python train.py --model="self-supervised image encoder" --dataset="patchworks of several textures" --train_examples=145000 --image_size=32 --crop_scale_min=0.2 --horizontal_flip=true --rotation_deg=5 --color_jitter=0.4 --method="byol" --arch="efficientnet_v2" --norm="groupnorm" --activation="silu" --weight_standardization=false --channel_attention="se" --depths=[2, 5, 5] --kernel_size=3 --stem="single" --expansion=4 --widths=[16, 24, 32] --projector_hidden=1024 --projector_out=128 --projector_hidden_layers=1 --target_momentum=0.99 --init="trunc_normal_002" --residual_init="none" --optimizer="muon" --muon_scale="match_rms_adamw" --lr=0.0017 --momentum=0.95 --nesterov=true --orthogonalizer="polar_express" --adamw_lr_other_params=0.0011 --adaptive_grad_clip=0.1 --steps=2600 --batch_size=128 --epochs=2.3 --lr_schedule="cosine" --final_lr_fraction=0.01 --warmup_steps=130 --weight_decay=0.5 --adamw_weight_decay_other_params=0
Rows from block 7, named by matrix and row number. Rows with one number belong to one channel. Each number is 128 + 32 x the weight over its row's rms, rounded and kept within 0 to 255. All counts start at 0. Numbers have three digits each. After the name is the row's rms in percent of the matrix's.
# convs0: expand pointwise conv (model.blocks.7.convs.0.weight, 96x24x1x1), inputs 0-23
# convs1: depthwise 3x3 conv, stride 2 (model.blocks.7.convs.1.weight, 96x1x3x3, trained with AdamW), a 3x3 kernel
# convs2: project pointwise conv (model.blocks.7.convs.2.weight, 32x96x1x1, transposed), outputs 0-31
convs0.0 134:130047143091178143123077157121148110106109131141118064179093124139120109
convs0.1 086:092122146151118123138113158172048118164130137095116174126177100126062138
convs0.2 079:071121171148150102142100133191054168144140099116126128159152097160098131
convs0.3 045:076144139115151094099105110113082126118145063070080156145158112115087164
convs0.4 055:092093140167166069117142117124109208082102086110145127156128089146109122
convs0.5 048:099135158127140056093128129140094116135132108073149110092134122162120217
convs0.6 118:111149135100135141099084121147046147118093139119096088157087179108163169
convs0.7 057:059116139124130065127108105106111158121107085084154138130107075098122189
convs0.8 079:068125162145148085136085158159058153152112086113136140135173127151092158
convs0.9 063:123143104137142141191095070077104151068128140137158118184165153143108150
convs0.10 099:076097147165139093132106133190064141142122116136139173146181119168086134
convs0.11 106:106178139162105102106082176164133161175123063129158119105149143119080155
convs0.12 148:141184122168128184134164105105153116120142097160162120091138155094066180
convs0.13 055:086158128138169123191137115114106186093119088106109136153126069185102130
convs0.14 087:115080083120094174116151154165159088152085144153187140153127147120186113
convs0.15 113:094092133129109127157105097137094168152148111119175081121102089198082091
convs0.16 134:147144139116076129123121097179129205108121185157122127102097193143107109
convs0.17 170:119175128130103126150114106117098113099068116175103093155143122035120099
convs0.18 066:101155161143126117161112110115081164105103086096137148174163101183066157
convs0.19 077:100092144168187089158141164154099175133126102092119129171171103126091168
convs0.20 092:139156145161082162146127109088074117126100075125136088146125117171069179
convs0.21 055:110133136171141115171112118138071142138093072127115151167191083166083133
convs0.22 134:185088111148162165149057118069153107117116136138110131100155122064127128
convs0.23 087:136178138140169134169119071081102138144108102141149122169197176159129143
convs0.24 089:174158147167101114160101104085134124122109119167136100137138034102109169
convs0.25 052:057114118131139123130097134139071155139135142149151107127152075197083081
convs0.26 058:116126119122142078149083096160118155206104161080147148139125102174137177
convs0.27 067:083119162116149106178094135138113105166111126104199110124133114184091070
convs0.28 066:111144137113070087156150121085098190097135171102141085113156163107093091
convs0.29 130:128115102131129149078117149110140125125094146135044125149053098117189108
convs0.30 049:063142135156112114135089130147095119096099114124090155141183082171071162
convs0.31 066:117107121174144105198095125109179198123140109142109088167132144101093100
convs0.32 075:115142092150113115157131112180127092088148146112066106195171120096104082
convs0.33 052:077094127163126078151116101161083141176147147129138146133129146198096178
convs0.34 069:066140111160095125148105107171068130127140115136118137160180123203094143
convs0.35 108:126102094195090128167113080113207134103169090139138109132139127104097118
convs0.36 058:123095160095139192118095141112133125124081135069085132169059094128125116
convs0.37 069:133131092120118109140095133179081087151149118113195154082181107163086136
convs0.38 061:102129143137076126176118136214072113136150141082127141113163095148088115
convs0.39 120:132105111173127139108140053101091099091160155091128113121164099129090064
convs0.40 056:105071160134119123144087140171055114116117114129113210144133129170112150
convs0.41 147:111096173101135151116122088091120177122203109139106106099094079092096104
convs0.42 099:125110097116166186059153116149102112157113129151138094072123138171130068
convs0.43 094:195184146123157144147101128161149151092098141092104088099178150112149082
convs0.44 077:105135144146120137157105091178103136177087114076143131165147140103057077
convs0.45 157:112105193165135124080095090128109125131161101144171090154147082106085084
convs0.46 060:115138176168110117135121143177086173076119117110116180122154095155083181
convs0.47 073:116118146086148136106089111076127085157096141180098150198112116144161083
convs0.48 138:124084171100141142093055173088125147145127156153135093190134140091149107
convs0.49 052:142100171111093143128078173162092121189106119095142151184156104097097108
convs0.50 124:114138146141093141091100135098108123106205123192163111090113080078111128
convs0.51 113:158099143060138121090150136131154086129068127154155126199083111110128101
convs0.52 055:076112212111117128137084150184091107141135156100138167150134077126139132
convs0.53 131:130153082111132125150172088122121156119156196142128077104072094154119076
convs0.54 103:188094105062107100111175118158139102150087147146181148124088122113153097
convs0.55 138:108083103103162116062169116149176094155119175155128077146090153148137139
convs0.56 056:094087209142155108146112171186089136146104132123124182141147131149135169
convs0.57 065:092083201150145111160104178178102143151085113116128153143135089115152164
convs0.58 056:104093182151137099128115179185128154173083139114162173142112087129166153
convs0.59 048:120094198144144081154107198189087128136120133117099159170112120120134125
convs0.60 167:163095187175151180128078146100098137106162155176159113141112095093118125
convs0.61 043:075100165119083103130139170130112119095112148096094190136204104113114138
convs0.62 054:136123173110129203113106131120143152155149100114196166108148113078137186
convs0.63 109:126168102144098152148098042142179126101191153122111142118139113116174110
convs0.64 133:138098110156182177099140162082077155145187153126110115142096099091092132
convs0.65 102:163104128129118150085175162159188124161082160113107138126108199109168128
convs0.66 125:198147125089128168115173159158185139176099179117107129122097135124164143
convs0.67 089:110059153145116123158102088184068158139139129098174149140162132120079123
convs0.68 114:221113134093084180121070098100163146106131147116109129103102146115132129
convs0.69 159:122057138124124112096131112134113073172123144138143093168117122133070053
convs0.70 043:145077144092131147087116127163164159147166149100118128088200109150091176
convs0.71 116:193116105126088135099100070158085093162192127152088137122154139126139103
convs0.72 098:167164109138106156110086156074144140182165128093161135118169101131128197
convs0.73 102:111064141136137175135098122186082139137108097073151162153144089159096104
convs0.74 105:147161103124114163098121146098110093083155100174112094181154137074067111
convs0.75 078:142169129124092100148054117101134079107112074106149082136152162119178150
convs0.76 093:170108080065160111133102181131119128118118069152134078149085145119155162
convs0.77 108:152118120153160137130159131118089179144162120102093081110110098085044101
convs0.78 169:120122209165124164086101132101123138108164126139164069174137098108166110
convs0.79 036:134149114136146126057055132132132092146114104113120147105151100144063189
convs0.80 065:157122155111141130077110104179108093200106111080123125143071117135074141
convs0.81 162:104071082127141127129080150154109181162095121125125059082121163154117104
convs0.82 094:135178107152122178120097140046133142177122121076136097166090145116135156
convs0.83 148:154190117106155107163077087096082158105142169147119086108107168109111095
convs0.84 059:217125162103127140116131080103103141098119105182102088165119135147157165
convs0.85 134:151061047089147133163129121131147095134111185126155150110115167110129091
convs0.86 152:149084171129133149125086177133123128138120103194151071168082156163150147
convs0.87 077:089118190140137162105186127140116111160150154139148098118106050088098149
convs0.88 102:129127035119105167181119148127146176157123178153113138082127148108119155
convs0.89 071:078068204139131106166135124160104142182094137141160174148134133135153140
convs0.90 139:094154086143140118096151143124177140097136131062188134174066133103122108
convs0.91 092:128168131142084138147086119175173127125190151146089069151101132182135147
convs0.92 189:078126112141106115158115108142093158132112197135178079082105090117087093
convs0.93 045:071102195135080142127112157090082168094124168083096134103123128138101123
convs0.94 040:099089216146083161143114135143100137144124190080112149137157132112114158
convs0.95 095:117082131115187167126152110137090140142115126088122127138052126073111070
convs1.0 087:121136137137164161125193176
convs1.1 110:114085083094081109129157151
convs1.2 106:177145182154158154148150151
convs1.3 127:081080093099140085135107118
convs1.4 118:133083112097128094092086087
convs1.5 109:110080079090106107141111091
convs1.6 084:083152164152160135122156182
convs1.7 121:118091065106130117103080117
convs1.8 075:138132144170161186144171150
convs1.9 121:125132148139168170121185173
convs1.10 095:163167174151157173155140140
convs1.11 082:162180151137149154090103090
convs1.12 117:140156154135140128110059079
convs1.13 068:102128114088070086127096105
convs1.14 086:136147127133185175140166169
convs1.15 138:103098137119134194116078107
convs1.16 099:126142077128169178138153167
convs1.17 127:096089097121094095142169166
convs1.18 103:161153164149151154166153178
convs1.19 089:118100113132121100065130071
convs1.20 100:114144099070111082099159143
convs1.21 088:140159147151172170121137186
convs1.22 094:109142148129178184159164147
convs1.23 115:151133142122129138107076056
convs1.24 069:153196149162141167114107127
convs1.25 076:114140112120145110130198184
convs1.26 077:166133140088079072147137129
convs1.27 101:101120126142169149116187177
convs1.28 135:101080111125084094107114081
convs1.29 086:141141149132172157123194165
convs1.30 064:133172126120163144137191088
convs1.31 110:084103120105083088112097093
convs1.32 070:144178173167131101138100164
convs1.33 083:124138129132155193182141095
convs1.34 092:153150171148168117175153163
convs1.35 097:108103115097081079107101092
convs1.36 098:102133123110110083081068122
convs1.37 080:144112160127096119181115068
convs1.38 154:131088056131133106161157135
convs1.39 139:099090098132097092090098092
convs1.40 069:163067131123150129185147137
convs1.41 092:116130144128174147124174193
convs1.42 108:138182158123159174123165157
convs1.43 049:136154121138139130166171198
convs1.44 126:114148180101147147077142169
convs1.45 116:122101103120168167159168174
convs1.46 059:074121108169103085102130160
convs1.47 100:141110113102080083082094115
convs1.48 106:131147084109146179112178157
convs1.49 094:163071108109100129136109076
convs1.50 092:118150139149191160143148177
convs1.51 116:124090100109092094114094075
convs1.52 050:139093149132089069090115100
convs1.53 091:120142142131163171130177185
convs1.54 111:110108124097097089126074082
convs1.55 099:103154158158191166136147147
convs1.56 091:148131115139121166205153149
convs1.57 077:174123178135149169160161148
convs1.58 053:171127157164168178148146146
convs1.59 065:134092126079155106154068123
convs1.60 124:162134128145161186093153166
convs1.61 074:179177151116161162120159143
convs1.62 067:127098100091071101125128174
convs1.63 090:093145135118181176166148154
convs1.64 111:155140154123161160094174175
convs1.65 108:112109133094098065132106083
convs1.66 097:119125105116086105136081065
convs1.67 117:115082091085098080136129107
convs1.68 086:142084091134150145099179166
convs1.69 115:135102102134162165131180178
convs1.70 077:144129153163081062113136144
convs1.71 069:102127109139183171109108079
convs1.72 114:106115060136115089169142112
convs1.73 144:122097099105067078121139108
convs1.74 113:111106081090098067135139125
convs1.75 086:123111134166114089111062094
convs1.76 091:104123080089105083125088104
convs1.77 109:104144174111165162129172167
convs1.78 119:071115121119173144131165173
convs1.79 051:182127122151147150175127180
convs1.80 086:143103088103115063103118096
convs1.81 108:105128134085180179142154152
convs1.82 117:082106101133079074137138149
convs1.83 099:124136138126181173122170176
convs1.84 071:106184126153163186118118112
convs1.85 107:106112140129186174133163168
convs1.86 091:095110125153179141132168181
convs1.87 134:084154175102121118163107084
convs1.88 090:121099090112089091116081091
convs1.89 103:097093106119107069114081116
convs1.90 136:130095114119062081124161138
convs1.91 075:092133144150172166144169171
convs1.92 114:107099136128162166117187169
convs1.93 080:124153154167177163144163164
convs1.94 060:118172159179125140152182130
convs1.95 153:097108116112087097124086073
convs2.0 161:113096115105186130114143096132172178087105109074068147105139084141143127083130150130154074182135
convs2.1 085:172083179157069126135140181102124092121165110132101124095065121153115172155153090164110155164115
convs2.2 070:094126119133108179135142170146099153136110066097183119060135161121107102171165095083157153088118
convs2.3 067:211142090150110135116129129119116061120149085087130134118126190139103175139143094148164159129071
convs2.4 071:146172086113115133076165186064155088126126069133153163111136182181118131156123102146141148119106
convs2.5 061:164172115129070144115122146092132103141178099143105096111136215154098184148106088146137150145088
convs2.6 115:130137144166174154120102125132092225103081140123134078140121114132131118123127212082151121150104
convs2.7 070:182177094107119153105132171075112102129150076134137095155136193168128172137096084145102144113090
convs2.8 050:116194160158154158108128153131105125142092072109167097069175156160097148172160080138136127088122
convs2.9 142:085168158166176089105092112145085144155109191107114150136062154164138123155118165189127124131122
convs2.10 097:074105134171105125115143182144106149148115076123171104116165173139095123196150116103162165082164
convs2.11 077:110156124147130121157167116089206124108168075099154118116057144110087194105129138162124099144123
convs2.12 151:118073165154126168145118107166112094142166085097133147086094141082117169101185108084085091119157
convs2.13 056:171107065136125059156093154106158118116157107128161098169088124120118065160192140129102133156133
convs2.14 123:128131115071081114065153119113140124100153048114167141148171143125130107175096105136191104147109
convs2.15 116:140177125123151158112149132072179134121137114135177120231117177128136167120143170090124116157141
convs2.16 114:134138144103069148145136118110095128165120135107161115149119157072160226157088139096176100159143
convs2.17 151:124143121129092107085131088100107103120121145122118080226120085098172166157150152073150150159129
convs2.18 054:171169159139133148145134175106107120106208124084127131072081141169068149151160115115158153098122
convs2.19 077:144107069125100071167109114110164082132121133164142128227105137122162100141177101110109142150120
convs2.20 067:146116127149125109117148193119068033158116109141160117173134088106152111114125124106124102131199
convs2.21 041:167102136123140135163121174113078090153131094114108118151143186161078164147194141110184150171099
convs2.22 123:101126116138122074164112080101119115132107099128086197128130197132144112138061153148197129109143
convs2.23 097:147110143100135120168105097091107065141113120153103153123094090077141170078157089097183145162176
convs2.24 101:144123118185128126162121059163158124116130123105139169167085137116143164099192132197128094179133
convs2.25 051:149075155181145130193073131191128127100093148139145150110133085106131128161182106124170134166153
convs2.26 053:098075080164089120160080084118134172135161139129100179174092073072137102137115110132146140148127
convs2.27 081:154129160147171165162104141203159103117071110166149096114126169115145145129197147145161124152174
convs2.28 074:220126121112180155140101152101150067129171092137112125113141146135107123145103056135114128184137
convs2.29 111:141145173131093119125106070159126147128081088139108133087138120150151152100061176115206105107161
convs2.30 035:128110114182110138185050110144114122109154186186164099204129113123133145114149152125145155144120
convs2.31 064:212179129097133152159113169149116044116157110121160091118138113154155124167159093131120122157156
convs2.32 069:125155114136132084120068138148085122103101164136096124186169092094101094107148138117090128103214
convs2.33 052:129150152182142175160103125155113120080080116129194107185149157114190132114165163128155094140154
convs2.34 048:094139119191149177181111126131094146079120135120125123134107160179084110170136113120212166105137
convs2.35 109:215136131116095115157150187117153084118129109160153131130168211108139124154113077160114132130114
convs2.36 078:091105104147082100079089191059132110104123123134149151146152183169103140153131103125129162087085
convs2.37 057:080150117111060119112143130141099232153185082139106143125144148114146134102126123164095163123137
convs2.38 084:134125181190094120172129125176126145132146085126125128139090164142184176146200107145142163152163
convs2.39 105:174146110134094146125142129099162127113154066150147161108153211193106084152169122143111158113096
convs2.40 045:105132125205142115172161110181133132135167062140125106171131177130151145134158102152162169089167
convs2.41 113:128119185135144154097135140112156106208156173087106203120098139090148139111140125066097127145115
convs2.42 127:106118127111177024134112139146134115073134118162116099156165105099183157129162124075135105147116
convs2.43 081:049177108111127087126132100069080111111104116144160073125151121173159145167135128138154167170126
convs2.44 087:106039114158152117125095189153142117137089134113096153118131175109114110134178139072163167140092
convs2.45 116:167125155124131158106134157155169102228115151110185144126148102096131171084138104086111167103131
convs2.46 036:105118127183106053145194153084105097120137086133084148129157151149189136098159115128149160098134
convs2.47 082:118162091123057131104165171055113109131129078089126109130132156131138174135132094096148173076106
convs2.48 118:107110137175107075128161121079108108111136068091054099141117121131093150087112180138118155109078
convs2.49 069:074149090140037129106175113089154172143139116103082145118120157161154147104118159156139134099078
convs2.50 123:138164148189124134135129131067092103136170185129126165132090172137078155132200109145091120153109
convs2.51 119:176126064121128164113152129104107113149087102101150110156079186139117080135100063116117148082088
convs2.52 045:111098096096119093098156072067170175136138130140122126075128149110164113118117191116091167127073
convs2.53 160:043145160112125145157118151131115149075152155137093128145105146074114185127100084065106100132155
convs2.54 098:200116068163128100121176141111122106158115097103144112123116165173082089142115045140149137133116
convs2.55 171:103100129112168048061193147135122160092156181113154128148130144130147133110148144171122085128092
convs2.56 053:183139146176135140126187136128126157114088074115155103092114163103132109191131118160198137099168
convs2.57 041:154111106154117140118162137117135157153099067134128102106157178107081127168106129111192174052096
convs2.58 043:169121116137153132094188137126124139141080085150200074114142178101141130158137140115184164074124
convs2.59 044:108129085113116138101199129098144178153106124092099139054119106120130108081134193101105133121073
convs2.60 125:151185123146160155149150075167137119201209154101083133123124101168129145113107118118111152157099
convs2.61 058:055138150121147155110152126112125121161149171160129088089194118174129127141052130112157179101116
convs2.62 078:098129129103153147078173144160100114134136176151086125108194085134151094155062143112111177102166
convs2.63 129:162160072163111155177147105096083084155175129159159129109143158085110080172085097160129112122139
convs2.64 120:152133165164135089143153128159173107178151135095108129165077071109177173153091142077164159126126
convs2.65 110:137124127105115157066088079109125138179136091114128160136121183167097131123159058148088175163106
convs2.66 097:135180138102172217072090093132112100186140114095164140126128142165096142122136106141121167115095
convs2.67 105:131135175103123108161181077097159134121132160099060124122098078150137114078091116175123112170175
convs2.68 116:080104140150077091115094110076066167113157102130118077117105118106162176171086114156106141140161
convs2.69 158:131080126109111148130117167202200125083133088125118109130150137087166135118171076081142086116142
convs2.70 049:082143175103126111121160077137146159129109186142116103155150083166173125122038137140113170128152
convs2.71 092:136144159110135116209180098147090196129187129118115145068126136176118162127109118116157139165117
convs2.72 115:126112066105154092094101132156095167142125121133103114110128120061112067142123190101056154115121
convs2.73 151:155138157122108110155122067090113151165163124099069179126093087117123106101110094176106084188117
convs2.74 109:185141118159103162122141100133135043137135108146201146184158116128152165107120085080149126144112
convs2.75 117:187140135068159156184127081147097151155117131120094176138095103102186142100171110163106148155147
convs2.76 105:142130108106170180119139101148100116158099138136156201148167165132133077079160105176181170132123
convs2.77 120:122133120088172102149162155143110174167109123087114161114103106092120115091115176056086188134090
convs2.78 144:124138138182141092130167117114091166213170122175088121149130086121127096114142149150097188106098
convs2.79 059:157137143148186080163155148124146166143092112090064193161127181088142095118092109132137123130162
convs2.80 093:112120117190095109157133093094122175157110138103065178177128168168135122096091116130127077171107
convs2.81 152:121072113136111104135113177136150190068179120119097107189163137079100104128149120103150077138106
convs2.82 113:154103124082161103098082151174084090119173125125147154122084114128097037127121135093104141106090
convs2.83 152:109131124131164119121081124164149166148063119093109122144090159097151131195062182116109150090156
convs2.84 086:165132135153176136177176048193077119126142148133109147121098139110131108071093103120110107154150
convs2.85 140:153079173056094131097147134111115095055156140117137092102145144153141091148111118142143089170180
convs2.86 132:160138094172130108100102094141118104146187071151076115120115115123135173127139164192152083187112
convs2.87 082:125117148154093067125151128119096161119160123173113106123076103122113108123095178039078088105136
convs2.88 082:110099152075136180097178148089130107119096078121169109118178159155099140146143062153179139140114
convs2.89 084:089139136102091136152127070146158142119186171108091131167099049115122147128123179110090095157161
convs2.90 114:152146130153100176190120092089087141173143111121106140133121124135078129157165224134151143160102
convs2.91 089:141168066168148134135132073123115095184135127198152167141092171119136133166110137154118084153172
convs2.92 154:112128060104125147135109131145181171101099158166142152137106111026095131144171110095097133132123
convs2.93 042:118130187154107181123148103105106128196141154143149112182119105131097143147103094115184094076179
convs2.94 042:117136190127122136144156108116092129162147183183157100178144117140147116125086113086136105090214
convs2.95 096:093154094094068096112124163130171108093116145151129157133124177186162101126093090178106121088082